From a checkpoint of a small audio frame classifier.
Training: normuon at rate 0.0021, 14100 steps, batches of 128, held-out accuracy 98%.
Rows from block 2 of a small audio frame classifier, named by matrix and row number. Rows with one number within an expert belong to one neuron, the router's apart. Each number is 128 + 32 x the weight over its row's rms, rounded and kept within 0 to 255. All counts start at 0. Numbers have three digits each.
Before each expert's rows are labels from the 100 clips, of 14976, where the router gives the expert most weight on average: "top examples" is what is common among them; "loudest band" is the band of the loudest frequency at the time of the peak. Only what is clearly more common there than usual is listed. The data: Morse code for random letters and digits, with fading, noise and interfering tones. In brackets: how many of the 100, against the usual share in percent.
# router: router (model.blocks.2.mlp.router.weight, 32x320, trained with AdamW), inputs 0-63
# gate: expert gate (model.blocks.2.mlp.gate, 32x80x320), inputs 0-63
# up: expert up (model.blocks.2.mlp.up, 32x80x320), inputs 0-63
# down: expert down (model.blocks.2.mlp.down, 32x320x80, transposed), outputs 0-63

# expert 0
top examples: speed: medium (68 vs 33.6); the character "6" (29 vs 12.1)
loudest band: 250 to 500 Hz (29 vs 12.3)
router.0:140110097106132211125138162141058106143090132145126162143111108098165156086155131108088091138163165142127140117069145081089161085108134133126186142111128101156134132108180182073110178111079146
gate.0:117079152124126084154121158168083176100087154153187084096139167169106133133052155146116150126154195139141125143170140224166059087091057165117053152118116176127165130136109083183103069146110135
up.0:126118134082121137153168153145118182171074095107165136135122166187191134109198189138104134109118164083192148135168128151140123139198134122124102132097097124147128100192123205174148080151132129
down.0:126089160143125060174131121112120170120168080114138108099079151108128158205107095148114126113154160103137103139121120120148095171142169150135095160147069089083168132104151072093113141085144163
gate.1:173130102140133107180167126102080160161130131131114123148104093122128165138054097109121124153113148138138159135164136069140142130161092166113135144115091156162078098140149111113114106072105153
up.1:131109137109119157143184114121154133069173129152196139124148187111149104132135108146085113066132083121177127119086124174102124077133205100131117104119189117144163129103088181152143131148160132
down.1:101136119085157165109118151151099091079207073092136113118153169112128198151109204164091171131107109146127112133131133105112154165120120117185109121099151136095098116078185072156090174130136149
gate.2:106150111145159057125107116140158132122078159170188166069159147128120048131051059086163139112181156053140154119112177113150125065088152174122189168107159148168178147116132083099123114121062098
up.2:147104146170190111105193151105164100151159126064063113112121080140162126132133148128116159114120137132114141129109054092114104167052147071135117084156108138036114085106106101154081133131169127
down.2:088088104171136132102130210148144133153112142126121136138219145047110160148122135054112139106148121092162132124124086122141152111137141147124152145149122058221086140145152143063161148125120090
gate.3:119144186074198129085107138082178116151144168127122126095152112106117132069160133176092130165148161194148098125110144228149136125141120095120087157128118149135149121108124165155125143168142099
up.3:122150110131120064085119117179129105096092076086076157157091101145099138134137168178088104095060169163159127135097088094172119166064172108151126098114113116104063102116143077130202134153111169
down.3:042168147160150190162178138127185085118147192130091105109144078134075115149138060063144112094156139103111081095121162076162171128133078080144102096135162165047046140080102142135212079169131118
gate.4:139125104139094149112161157168097077130092134118193094111140159124154124094114073158108112147088138136145094157110130116079148166152107108124116134111090141063105078097109140112113142111107147
up.4:111121165158118125178180177186132127135151162108137086158175047150082079132135141131116131145106089205126112154095074092135167180182125111133136125125133105108138174148188110039136097109128151
down.4:133148169124107086085116187092160181169099166122123111117125137066152141155178149150110093097086121088140116091097151090097117068114109128087097121114136110084190135168123097093139175173125147
gate.5:162183118138139125155092178129120146136147095163150107115154163126156154098044088101098118180137128127112101161109141076112147076175082157116123121161104150150081094099180195137105078126097110
up.5:128147122115112152116133129082114074106155119097145161118159090138133132121137112130134127125141146111097138119145059154133113164146130133107181166104111093123177131146070136154117150083178145
down.5:156107152090169175109121143135128173155086090159086132112211132126062125123089111155051127154167143049150114117168115109132088095127126160168153126074147118063063156157151070119149167083077146
gate.6:153119083136100092109158135126110115163119116104183153109138111171150141165070028120059118140130139103091115185099187126167128163106096142110109096138163119103168137129129126104119094063125154
up.6:128140059159128132158122150087149102123128131079087116138175104120166126119100058133099070140184131134028106202108206084141140103097138139100076172087138135160141105163096122090134122141150120
down.6:077177126105150130062148137135093170098127125161139108158072164136164120099121093121189130110088124163125160094086132164102147152130110119088130191134180154107158104102216097133120118116119105
gate.7:158072098094122152150078118089137148117173092147141133122095098142140109146072109113118101136173089082167097138151159020136068156182133105148110092150153146120084100136132114106111159120135118
up.7:161084133104119139162136097089114078143171123187144134137080117156131096152086122140113113139144086138157152144134103059135076158159165113140118116130144159120163073138124088118134168101155130
down.7:168169085120163117110129125122176102163096132138143137101138106153128110133142099120098080087157175148154046162131087103132186153134178130118130128090068047100115058123119086175102116116132205
gate.8:113141151121140161084138108104163109142055191096142117069158159093122131130143113132114056122134096138111136127122196149149116130144140066164091165127121156088078084072150116129141165148135162
up.8:125100095175121119149108111154123175122114137094132160179104078117117136137163119141165110105091121142076137138123099129147061065148104108105120098138106122157121191136088070053125116125165131
down.8:126123192141110127116072118099081120122118121087159148125184152150126172164111155111083126133122150073145153100091172139151169160106047120148148089061078077114122165169122170130186126134077117
gate.9:112091105151172139180095112111074161146141153124120171179089112195167114141109099105170122128171123146096134093137110087121176158101197145132186152142136143117120130094121127069167130141125135
up.9:131094099197185144172097123114074125163156114096111180170107107196168100156113113115153084143160152177087153107139109101141146146104205147128171144133146154128123160118119087076222104153115122
down.9:206124161087111160116141137117132176121125092131120139144128192133085149134123150128129100087091112130155134096160144079127164167139127159083144178163131167107144147142089102104126076112130094
gate.10:169104122077170152145114119205151160129162076130123081170059125101126150164102166140097135137084079152164087073125163172103192092173104102117138174125160093149082106081100123158122112041116119
up.10:152120072121093130135098128132109112149169080131092111113143112108086103085098098067132123099122121098166076131093144086101053098179128137140101102122097114164138129173091102102105172097131143
down.10:131134106164127146139124119126171092124135179139176140091134102165123167083074105137113144085175108133087130099095117148112105141202134140056140113128130148146123175132152151156151154051139138
gate.11:120159172160125107153156144083087102102056104143075127168097131056095079119103089080099157165105129155192168135186126119167065078077143096090128151120106115098079113128127135176204147127167177
up.11:146088163150095132149133134119177099135174134073056105122186056123087160189124052106115107095082098138125131137142158149107152074212133142154135184081125133181098160119126145140132105143144107
down.11:113107157133140091104151154143157195146180186096131129122103150115094156104144156100126145114139059143091080135062143117105138147125174168136107160118126165129146167125183150111100084115158154
gate.12:040194064108192100145154136116137160083136111120103126134153115148144114081109084147175129146130121155140112070104109118146121121142124123121129176160182128128128150087129149040135144133114125
up.12:140073159129085163122080124077109065137101178093177119108110107148110138139164117128141124065148172076097153118124129118154096093084125144140172078127098133131144119115098148202111076148154125
down.12:156109070142145137115119114116109066171141164089123153159122138164097089117147108169141104114160126114070187125145139168131093142134151107130119125178176080081165133123175140128082066125127107
gate.13:110116124143154086102089123126120082158191154158127119111145152088204172108159139188186145110165169163098169163159067097103177139136106180118147096172150137079128150125148174066206143130103099
up.13:155091125149117161169119103167122144192105124115146107109123135109159098223079113084115076156099082103117098113116154124149110153181184100117115167099141066129127074172159112148065145100160152
down.13:211100110116079184153131103149145106146124150193118134162138041184143087146158136079110081103108074197137170114091136116121113108160116177120120171111133116157147170120103107150093147136079139
gate.14:197121084165153157179117167167109143152089137128090133095169157091106117097091102169141092200155147122143127125118198111155176127201116166091115103152156129096144172077118109121135149061122096
up.14:148076139125111129111137114098111109178133160107129099099133072074121109159141092074121135174100135199173138144116092148105156149101067098122071153154141105094155155097203095109088169107087132
down.14:095158168074101088126109102132152211154081171108166123180128075062141109141172086138098071088104096126145126128089103111147146131109150124055215152060102153108112152168178117099144104098157113

# expert 28
top examples: reverberation (86 vs 14.9)
loudest band: 1000 to 2000 Hz (39 vs 18.4)
router.28:118119106100066108137141100132172166130169108134129185150080104171139120165186135146065072153165177122158125190099127079103213109136146175118151114148098153105157155134099162086171169158128097
gate.0:111105039139156104130160138091137094121151164134091162099107059107108165102170119105117123085173151058065194124198191125142105152136127116144191117171095104099236071145113095136088103073214117
up.0:109161211121116175140084128153124175128156144145139088164130177109110148124169161155168081140076121158180107128103068093166144153126113098129103128109115147124125125143164157134153120185042169
down.0:115141156137130097148161117100172166112155090124136119120142136133109100122100137089108106176137110108147076106117143172111113197092145086178107142074189131122127103163180137153179059110073159
gate.1:089099149134143114146088123140127128126168095149163175134143158181081182092142118138142133164109095127134099181128143110123119167129133150131140134147174097116163135105149188060134177126154090
up.1:193143146127116144187165111138133126163079116153052091132114121061163118116082159158114164145183140152131131102182154128103091111125133058135108089156131122101049139193096119166087170103131121
down.1:055104146177112105137158154092108120113067137122118144145106191160153108166149116146082126098135119202142119117143255152131141070104086105089129111146186176110120115138143099138147115167092137
gate.2:155087132192167106125050169076132097118189147049167102212104128103149125161065156206142108141151139073091108087114119140142113101168139113128117079106149133111107140148151099144123103179163124
up.2:106107137161126091169151135121150122115169159181069100093106148112085138133070124107101101075168115183102097158164120158113106060154136069139102154122107114156092122164155066080176141167111124
down.2:120110112156092137163106138120150100128148128106111126083168126162125156078067134117098022136118119148051138181084152136102079091173126126153096112147158119104192147097162143143167165183148130
gate.3:129129131137107116120064072067117156109114131132126138070142112171101115082166144103137138139133111168153108156150169084160152147125119134165206138186135120126091121105135160098151120086099128
up.3:117070114115094151134125135175049177143137223073151136123120136114143142103175139116121134146134094094117132124137123097125094145148094158079120119146067161090129114069119108109100101147190156
down.3:167178173116141165155111161125118125087175092138090126136083062098094114166060150141160088096175135148122148110152110094027145106160087111103100127144129065152156119111138121087192139136100140
gate.4:088124141130196130104115133076170088075121071159171158095157145095159063097122131203092121099147108176123134139134043180127073169139135142113094119173122157118202106109129116212176134145135091
up.4:119144065134119158162153127194146148105156181101083147143146113161087124086103114068224123113124125154084159112127123162119118090076129136106177127124138106145145151154081126066132184106098133
down.4:116124129116125104096101121080157144100048138127096122115137134082117117137095094135094143146140137139138081098149185152127123140143157174021161124147116084128091151166124117199116123161111091
gate.5:108115128136135099146149107079159069094107113085179110186114058128151089116102005104145165147087119079176166106147100111132087055136117121130124099152116131143047128099136171068167136123095148
up.5:166159110109157104132116104156188118130122125130149107105137086149147117087106091082137098155111089118102141108155148118140137083218100130165196124072125133162075149094154147142100088091172116
down.5:143159073158169074151088162122134133116086156115061122133140115144088083112136136157130116094161083104129129151085116104129156122056125148122206121140119111136058089133100121136111170164080119
gate.6:124160107083152134113097146140103140147095190160143139131145147120078144103107125043094082149139092103082163121152086123170127116131103169148138077125103078164142143148172085154104135144115138
up.6:166140097092144173109164133203090153127094145156147132197164137132150107086103175037094110107122085097147118066137130105163124072140110129144123069119123124156128103110115065199073185161134130
down.6:149117091215127073120108105132075106192116163147101136118082112063132076073053092105117161145106129158115175078174121126105158132109107158138066037073124147163088208129135088124170113123106089
gate.7:114096121107162101162128130176159159133124181120148155125119101105126116183122079170162132156106126101134117116141161112176115088163097118117092067117093119140198079148115102126101119140087134
up.7:179104119071119074140167097104089131130160126059132185156138074152124081158126115083136098120117105185070097101101177136130106073119098138121097136020097142109085066080108114113162115088148133
down.7:118165110122101109158210151169087127097104129147153117127145159150132139166098177077124164095113135102117115064147113125081099173112136076140156136172110138136132138187124110157109131101181035
gate.8:134086071103191128185096117071156115139109165132102136123157101120093080163088117084147067143142131127225106156076161199084096118189103141088091142140103155128068124089139105199123051052090132
up.8:176164155170061060111205165143079131089145098135143105129105194103157165089153133205132178076131147102054148115090146119151151132114116157151124110103143114100128127176121090099155152199148146
down.8:138177171125142098108168162099088127155123129114135113132138071159098180159175122039109163099153068107103119110129072181099112148108139086090137149114154136095140160163148094103127109120177124
gate.9:084143118159135151193156113163129116136126134160091124156135069122160161139125122108102153128114091132128116117062130130162130090109121137123187144131099129131096125157168106117128065128147138
up.9:194104172112086158144118142109116183140144191130142127154118172127076103115145097137125184107107138149088151151180137097108191146155121140161079125138138120178112110169096118214124127097107145
down.9:107151120132105110145071156172152116087134088119138089165144179103127148068144134152203080146113136133178113157164140198140078104141111145128141098125064124130066150159207113061135147111115070
gate.10:172101160096114139107157126122170164145072117211165172126128160158091144162177091123117115099099093107116112133101132160192030065113178102143124143129077135118088131172164156230127132170143092
up.10:109162121132102154166093157138168123097136172102183106104160148091112146128130126181184132130147158097104120120148105063122148131161126145145107168087179097169116117095085112139096069113158132
down.10:137130172141129179125080119150130103124075132185115079082120136155161148124108151157104106102141103053089149177088114115116120142140097079096081120134129146157123130111109115134081139144162183
gate.11:142117170212141147159135121171083141136139106141087104149113168093117187145127171138112112108109113178121115128122180172133168106192174066137125105108157155131138163118145165182127149142136141
up.11:160094124150109158173133146159048140090142124135103155117118184116101198129171180159146142118071119146147113136124172206128151174161177097099076143139119137116179169123161152192131122162151129
down.11:068058188170086141162141194117132113122110154171104101163123134142109145158167162110132111115160106208156168085170127116147113121112086136178131110139091131126157182091156093111157127161159078
gate.12:156083087116160084104131175160123156128123127125093103124096095147136089112108144100105097148115176117107112127149138040117067096164142145122143059160139092132143107118172148184114119053128128
up.12:117073102116136169204121114174128111226180119131130165116118183137139157151141100118103131134115101168124124160106128193135175088076145098114183148141106160192121124141087127096153066107162148
down.12:170121101100127147092181119107131102125130117147126118155092089138114089121118104155106197080162106097110109142173174108095136144092116158184184130122123123114167117160138128093057143147112155
gate.13:162129078177118131123130137160066161142104156177059123145134107128061120092107105110138114182127207104093168114143106093170123173102122085100119072127102138098110104129156140143188172060105130
up.13:130124079145041098145098120113066153126134177115099073081142079089066152127161101104166122086090147076155103113144156102180163142136083093099181087132094152108124108124113109075134153125082095
down.13:105089155162101080099156177155061130168155192118121145062103092122146136142144137139159135089120159151110131147113108157101116166132118130074174085152145096111204163182173063073178133122151180
gate.14:131107200161094135153134146105154157142146180150148169137145086157145135161071201147090125159099105215122158135159113134121241136191104153124127143107155106188138135119107088078135107062113119
up.14:131143145150101122148119120092117086155143172128071129089104054086190148170123171180102125121130107147096121135170139120095191140154153144129144110120125144165163093168059088112133072127131157
down.14:135126107148147061110072131177130142183066122114087146109122081155169077099154097086093130124142135212151109122120133116166121111142128100104168128052124160117164107142191100168163133089061078

# expert 16
top examples: mains hum (88 vs 20.1); tone: low (88 vs 33); fading (65 vs 30.1)
loudest band: 250 to 500 Hz (34 vs 12.3)
router.16:120109181145122168183090122135122144133086120080149080137093157091145156137121131140144095148160060122088054128162203134036135100169129123126141167152142107154042101127081069127169092156160134
gate.0:137189116142133106133084132148124093079119074147154172092162099084137088183161156128118156128143126120142115143106121121138147169146121099115127106174171120170125148108140098117108136087130094
up.0:176120154089152162115141162105107124135123136114093117122171039119180120109101150119139136149083107126036109146154073179154170120130144105160074097119125122145168115129164110127134156083152124
down.0:138135102077136108190150071088128095078137083156082114104093192165151116154135096180108084112117152204139117186127089131097096160087179151129126101153112129072119077112122172113151141111156128
gate.1:173119139133129079139163167116096144108158067111147107121130136075135110107202173159133090100148134134075156107092151222106123112131139095150193136095152094143138168130104166065114144156140141
up.1:156117087104123158156060122066113167159173108065109119096174071105124088169151154173157092160152133103130108102120123124128087115168151091110147169127108111132125178160105150139162088186109132
down.1:133104112161151149179105082157080146154134113145135193114120111136072115098205101143144127178090169132057081186061170159148075122128067106103133139126123148125139162142124100052134113093157171
gate.2:135102209165119215099095109094078110143118108068154114122106114086142094128119171162140121144121122167149132139128111157140126148134151093145126057087156126083163111097159137180155128195156086
up.2:149101198102158147112116125160084108090081133066098132114108104124160093095076099101113080137128115147165122079147133115068127128107131128125110144151168144108135138104131120121141152152169133
down.2:126089136150210133169176092125160114126105130191154104139096159145084136129127128136136124108120073142124136116125100121094137116170134110154123090129102212090118081110064134130126149114111106
gate.3:069103124170188163124142100155177088104134124161152167102146086126168136140057140054116105156130093113157093078117122070107180107148094093110168101171138134096099180132088113107078170102147128
up.3:091140136160141181095109150167096165124097113111158143123102188101061117134116190136131103151097144109157148123199142098109140135180105128141114147099143120094108148130151134162157143123132142
down.3:145115092108152235116122103134127117141109085114134098145136132124182139155112123171155112107142149080119097137153200117115103091143110089165116161108068227092107147121136148147130120120109153
gate.4:145154150131182178168106119149078124124097120132117153140121039174103119112109128083107166127156140146130110074106121135130046145148118164141102180136131082133147124034066084109146080094109123
up.4:167124128127117122123219130093114087140129106108063134160094145120142134136133164153126083089079156142131070124078134131151185138118112108127125145123101119151157122093098132138148151172136171
down.4:127084183110129132068141155100136150148196117116067107137163098090173088115095129151078077104122088162113116096159129136136183145160134127128121136093116154140100133153131086113125110149075171
gate.5:141157122120099178132167119144103115152099122088115113105164060169103157120095141116160116212150142111096120105112123075142111140138114114123093133112141139038108173202129124170129117168157153
up.5:145067111150100102087174160192107141137119168106120111139145101101130172133082149121163115189132105121117109131150103168124079115192112089136145129125093123099119164148137148156103137130098109
down.5:086215113057123090153087178101119211134136113157179121099095138125100148146187121141116150120169142096069114112166193078151070108106055157161160136181124074136147130150135135116111133131082073
gate.6:118125159156168112089022126115116102144195121122160154099114102078182149167109151150152123143141087189105127063136092140137164092139150130117130166142151121134116122131145118115124166207120097
up.6:139118120180154159142089127098142168140211130108088088071123100085162201161111115084113124129118157176186053114159139118106172115209121112109101154122094112100121144183121127100182117218135087
down.6:083146181128077163160058149101135089178095148149157125118144151098118127181096120108133046151162084187133057103166152134082065130140130120100156124145145139119133109129114089078048106151086167
gate.7:124188167110163134100109103153152143115114121111117089099184080099111125112107134124130116130126118140102168126111132167163094100059149099101126104110163134096165174136127094079217165125126109
up.7:146111098087131144059086130141185168129118135134101111062072118127161158140113181087121129161144175083143085123161111103123090153166135168127131131151139179176079184212160175071075136151177146
down.7:145118145117164110120145111115099175175188097132171108153063123174132079114151059146158126087102138132116072120128195130136065119103091176088137147130153151103107100144100073095081191112192080
gate.8:079174160145063122113147154163118038179085111134135143127134174090123077156112097056145141124088118194128151175127163193110047100132113125152158154094182111106182204150133126087112166099192145
up.8:126087110098185122046124123109145141091107138214158065074119114181161165117110149112133121126179086116159137120152100086149197080115130126128094104164080136160081105140120170189168138168090127
down.8:163146141170137151176090101142168138147150093114150109131111141127138151084134094091127090154130083117187100121098142146121161107157126128091125134077103082119093126104148135127143121116133098
gate.9:109116118104146149146109094096138134176096112110087159147147149115123188188125177154116138135062115134135077082098185129140120105175153167108110187162118112208107148129171152107193148133101176
up.9:142148133131121146134107115180083106115074151126072140090197143111143134145074173090135150122120122062162141129080103149151115041131132088110158105120149080111061108142118116156095096076137131
down.9:140058115135090109081141146160150127162097129169171144098105102102067146163173150169112119095125109132125156128148070085159209157154131142186102123135088123159144132178096113114216101182126122
gate.10:090151119127178115106116102085126091137077132105179165108099169148166109098090126208093110142082120133122133109107115143088119083102159066107142137155076106155115138064119130120135144154120164
up.10:146148132078193106069094140136159153150118132126150124114147143100048093098182170178114077140132111166195137174124181176130141133163136120133108126163133092140152107148104094141119179059101136
down.10:060151134105147068102093150152090124094205197143113170129131151172144128144180140103121137162081143129111149138119159146052141108086120125075107133156171122071140170102105167061129183127118149
gate.11:090109139184122175157123132143150128150053141105177093124105144103076118157085089152173164135132113083042075171128197153132114130149141153121132186113145091132074114122108156124170050067167167
up.11:088138148152087168214100095121151127169123161152182137027167091132123055173055119083159148123122104160160139144094122173117144123135127133132112131162073122155133119137132117137117087114099166
down.11:166099123113127189181096117094109127086114156181132088117126164190124144157123088154121060083137122086134087101163129077100132112055116135138150123147108097105108087148081121187160123091133097
gate.12:141108129131132131192118103107127171099129105149084192125121137187130108159112082098139145127078097080146085098164157101149141066128101201120153194101169160138151124180153071140098090151205152
up.12:196135131163098128138122095117154178122090135165124112128159166109111113117123136111145156140151116098123128107123164114084187077065109115130149171072161115122066155158125191108091173139111142
down.12:160193088108141072081129113140163071119146088158157127129124083062110089117167118133083092090098060155052178071103074139122161137110132146124187126112141112174098143171146153152166168076151174
gate.13:110121165140100151131168113120191120190077105111150170099131156118121106098050062170103119152063121117122179168115156181164189154083122131116157107162125122127120159156094115112163144126161153
up.13:100180146127124121117071113093080128129109157130092137136145099115166093100188139143098151150105121193133136129127095186138078107192106178120104137068117172081218076124126136187176093153161090
down.13:140129106059112150181136116140157138103089142113161146175174082117145193159175109124144158118107079121162112072202104153093126086147151102142172115119142118122130111104178121123069124111141165
gate.14:211184107093168165122093105127119157110151137147139083125102123122188149142123167136143140164130109124147090133138120112096154122162132123122114118143094150130059120153103164163169128093051070
up.14:055083167164136112104162129140181111149145112114103133154121178145086116122132006096125123104114164111111156150108133155157129096070117138103119117134188135112105135129194152123067137166184203
down.14:156178181108138117156120052175146138129166212117168131111119101157133133096090099096118138120124188102162183127138131102107112134125071149126135136135133134141129122095206138143121101139097106

# expert 30
top examples: tone: high (70 vs 34.1); white noise (41 vs 20)
loudest band: 1000 to 2000 Hz (43 vs 18.4)
router.30:105126165121081168096161109144082138120093154057146080102136104119155115131195085080120094111130131105172123155108125100073163159129172079122175135110126068155109139094115193120128133148144111
gate.0:136155073171103120106086106134122113119132106097107101121114161161059067110113092094118136122190113119155140088124100159166134130113151112129143111068084096128145173223160192165135105177112146
up.0:152153109124076167098171117122137082120127201084096142133115148109144087128107103107131131079178135135124169073112094131125098148177148070126184145055164156119099151137145135142165092156136124
down.0:167065103108150105124123126072123100139101102154142156135088115147073110112131146114132136135081096107121126122191160151126129200100133145167101086154160189092105157115110144108141117175133150
gate.1:162183156115150104095104135134158132116110110155137117218161131130123118085053141223131162159141106173135137174028136102177154163112101132134106132152151111101060132129116126134147110073082152
up.1:153145164132097170096153153125105110107203103147092114040138138067194129180121141103138100172102147133149104114097151163152156080229139140134129160123078110122230127185156177167084130080107111
down.1:097120100101159109100144125086122118101107193151159131084135131132084137101122145117166133112163119136033129177179153132185075116141134142164112134120153128138144041131122077129168096132119122
gate.2:093109132163089119143046092174090163122115175157110112108103140144076118099125125080044128118070122117117160155176150099114107160156134136161133119121120183142221093128081150109140127151155148
up.2:107162135141142091065204107121067090133090158133126134095135159118140127144205110182139144091134127092138105086084138165159103072111151139116153074133116126147118098147106068130151133178153121
down.2:170139151200147206087103160042083127100116101084097136123151136167130121089101158106131116131124133156112110098152102138125156167100114133153055110140124174145126130073138106192144157135121103
gate.3:164101154146161196073053113116119178128094128160131154079122147102138124134084133182095109161102134175169117153096170119063139124176152158143112166121125118133098164142118195132116085091067153
up.3:149116080135084158134166141124124179120140076168126127117129084140210073097119156097114154136148099178124108110135142108143175092172109117093136094134103125143066137109125139151121119138142178
down.3:142123209125140091133079131133098141066089112125166129123198123083145109189144150154135146127125155088181112121110185136161144193169154096107121096104083106137183104094134095151105137109149168
gate.4:073158147140124072105116107133200124132076072163138127141124125134115133093084060172126122107192136094137132157109193145135126107093105160148150130119156156133118171159201158074141121151187148
up.4:132164165112098073102119196106129095120125138172112157129126133137125124126138103109135100134118138179133133169108174113132154169153160140126131089083123140140146084138144180113201138162151118
down.4:133193117208108092133119108179158108116149148025091099163170117135103091087123099183110058083170137106101119119084106118074119157147132103124163190096155148116149104090151164073185074126079160
gate.5:145139122181118110167058087151090116160122113183123102104129118144090176135114096099124158117157110183079141152104113135171190141057127109121060109124110140076079068129116068153168136099105170
up.5:094091124181154126118072155154102135120101132126113085119164114181090134143077109138147129152139116141118120104159146090129130190147081110119082077120143103027101064101103105180147105136105143
down.5:159113167153121151166130189127146105128062085102117125131108125127191139170094108174104156090146137134106113122115087104145130090138172177091133145143129121125132087143141112129182147107134152
gate.6:079123117172144102157092140117161112080116101101140085074119168123131119094165122164182154085134170142097092111162171141095102112146124078108153127174123144141140104161129162086114104214062133
up.6:132061168099145133126151133064170076114173115098165079150121161167159120098124105119125158128134113102125133099161129100196080120174134142125110093122142114165122129104143127172201173195112136
down.6:126130103058136124109143152139207135097144141109119140096128115145058088185174104094150182136215161068152147150128125158114149110070156152125148107156085102122149104118122134157076174114103175
gate.7:119205187088120143183033114125090120131055154089106115167160187144096096154116166139131107109123081149104162144133153165117082183115081093120151121117143100118149110063098095156143125146113125
up.7:139158065185135107104166122145129148165186095098104138214132081179090171134143166057103142144075127093152099128128104104086183108173128165133117127103137086092088137161078111146086139157093131
down.7:100124129124164118115149128066117147147110166149140181154160118160151134154131169099101128108123149108180106114121183165053082122154115073152096154118190135148138135149118151121078165134147091
gate.8:161138149137102099177113120147155150052107105140182100157112134089114126143109152192158092097084089164096109144175137093127118134128073126169088156121102103143093150152112105103115204103079146
up.8:127187093149104083147140142106138161125134145154137113147154128131117149140149095187158122105106064058104126157170112092173075147187112097148117148128122138146071119175084116164141125086099148
down.8:150068148102095180098152161138079092133143133150177079126135101124074161126138118119099131111150126164062164094134115171147130163207113136124136089174167164125087134112184140145108128114193139
gate.9:107157127181129140082099112014137096104112157116134084122109121127104107080049092114136097167152141134094109164144090137157115151109135127104164077127110155195124078133215067139155100125156121
up.9:132108102108093133129203097137173118129138127085082155151129143089195077161089108135139122142149092119107111116150092119101095101011117167121122110117107110101122151104100097178115143146126115
down.9:107113170149162101133122133089114146092073074132122153084146107124124172108090131144132071161119137140138133170101188117127124107189096150094140113143079121222044151085118092141064115151152117
gate.10:131116133115137104120069104067145149156126171116136161129136145126140097101048155086109184106132106101119105091170111146096119160180142134116123161165079109152101081108184122104129123183150172
up.10:144132157117168090126039108083123104099109108076111125122127161131080121143058169113110132126137102133181068169105131084119132141114131106099083164132041128187092158124188097126126115148149149
down.10:202148136142130175109157129158106126133086182097043157149101085135132116154119180131140111097100093102106172131155143130117122079173160156149043121116175159152126104138135118120078105070135068
gate.11:147122144207129141114093147196105052153103081117183116172100126126121114063129143240075188158132107205104148133127114090088109140091111097135148117154139061100152098086143084073111186122148132
up.11:161144072204128078126143214114151140138132081195123171147141082140049116145113108175116127218151078121116125164108148166131133130165120141138140124132136104126078170087105161102151079135160134
down.11:153143163115040104183110138153160170173141137216096093080128106075126143110077119135119099121120158139153125191116147115080091142146153078154159132111180129159136098141183147079127124061156145
gate.12:171186085124147134130191151194104152086140154122092122117142121212139177122112139146147174101128099103058153152085072167123162105152087090141121121120129077071096144123153097135114165073101111
up.12:065082180140133155098000094113166135154082152127145137153159114107156156138121111169091125142088156158179130118099163164118136227083153130127165147145155093169198135131146194115137094154147158
down.12:115178106119178134148087114100119148130161131115078161157085146095173176134089159148089102206140134140095131167117089167100173125110162054113063154083099103172098167164105105186142172102104098
gate.13:093175108121095087109122167138129140126116153124120126103128083085122105122142071071181144108170125119135133142193090134129129132140100132104151092142151138094159145076059057158195096156115113
up.13:157053124083150171119164114088091131157088102127081160161132203119154145152067167129045109102100143133162168064098164185128122091120155144130176114125138128152137117152103146161058138142117146
down.13:149070154157127156134114104135158115135100070123121124140096121132151153095193072113144122191090126142116087122125105178179109065127060094160110095107109120136178165124135159121161193127089107
gate.14:123226132115092108157080112094135129077135129145078166148102164090095110136111120146143181125134146091104157157153163133157102090132106132117096147131159153178083122147173082167162111099162166
up.14:108134137154104086200058095155122110094052113178127122128125156150139088091166131106143148075108119095164131130115175119169077145181115134110141144193169136186128154124192092151135085131156143
down.14:188136139123072110075120100095087182121065163140088173143123106116084171154145137144111139090158114117153130115112153179155170072148132126103098142130093166110136148122098124099146110100117181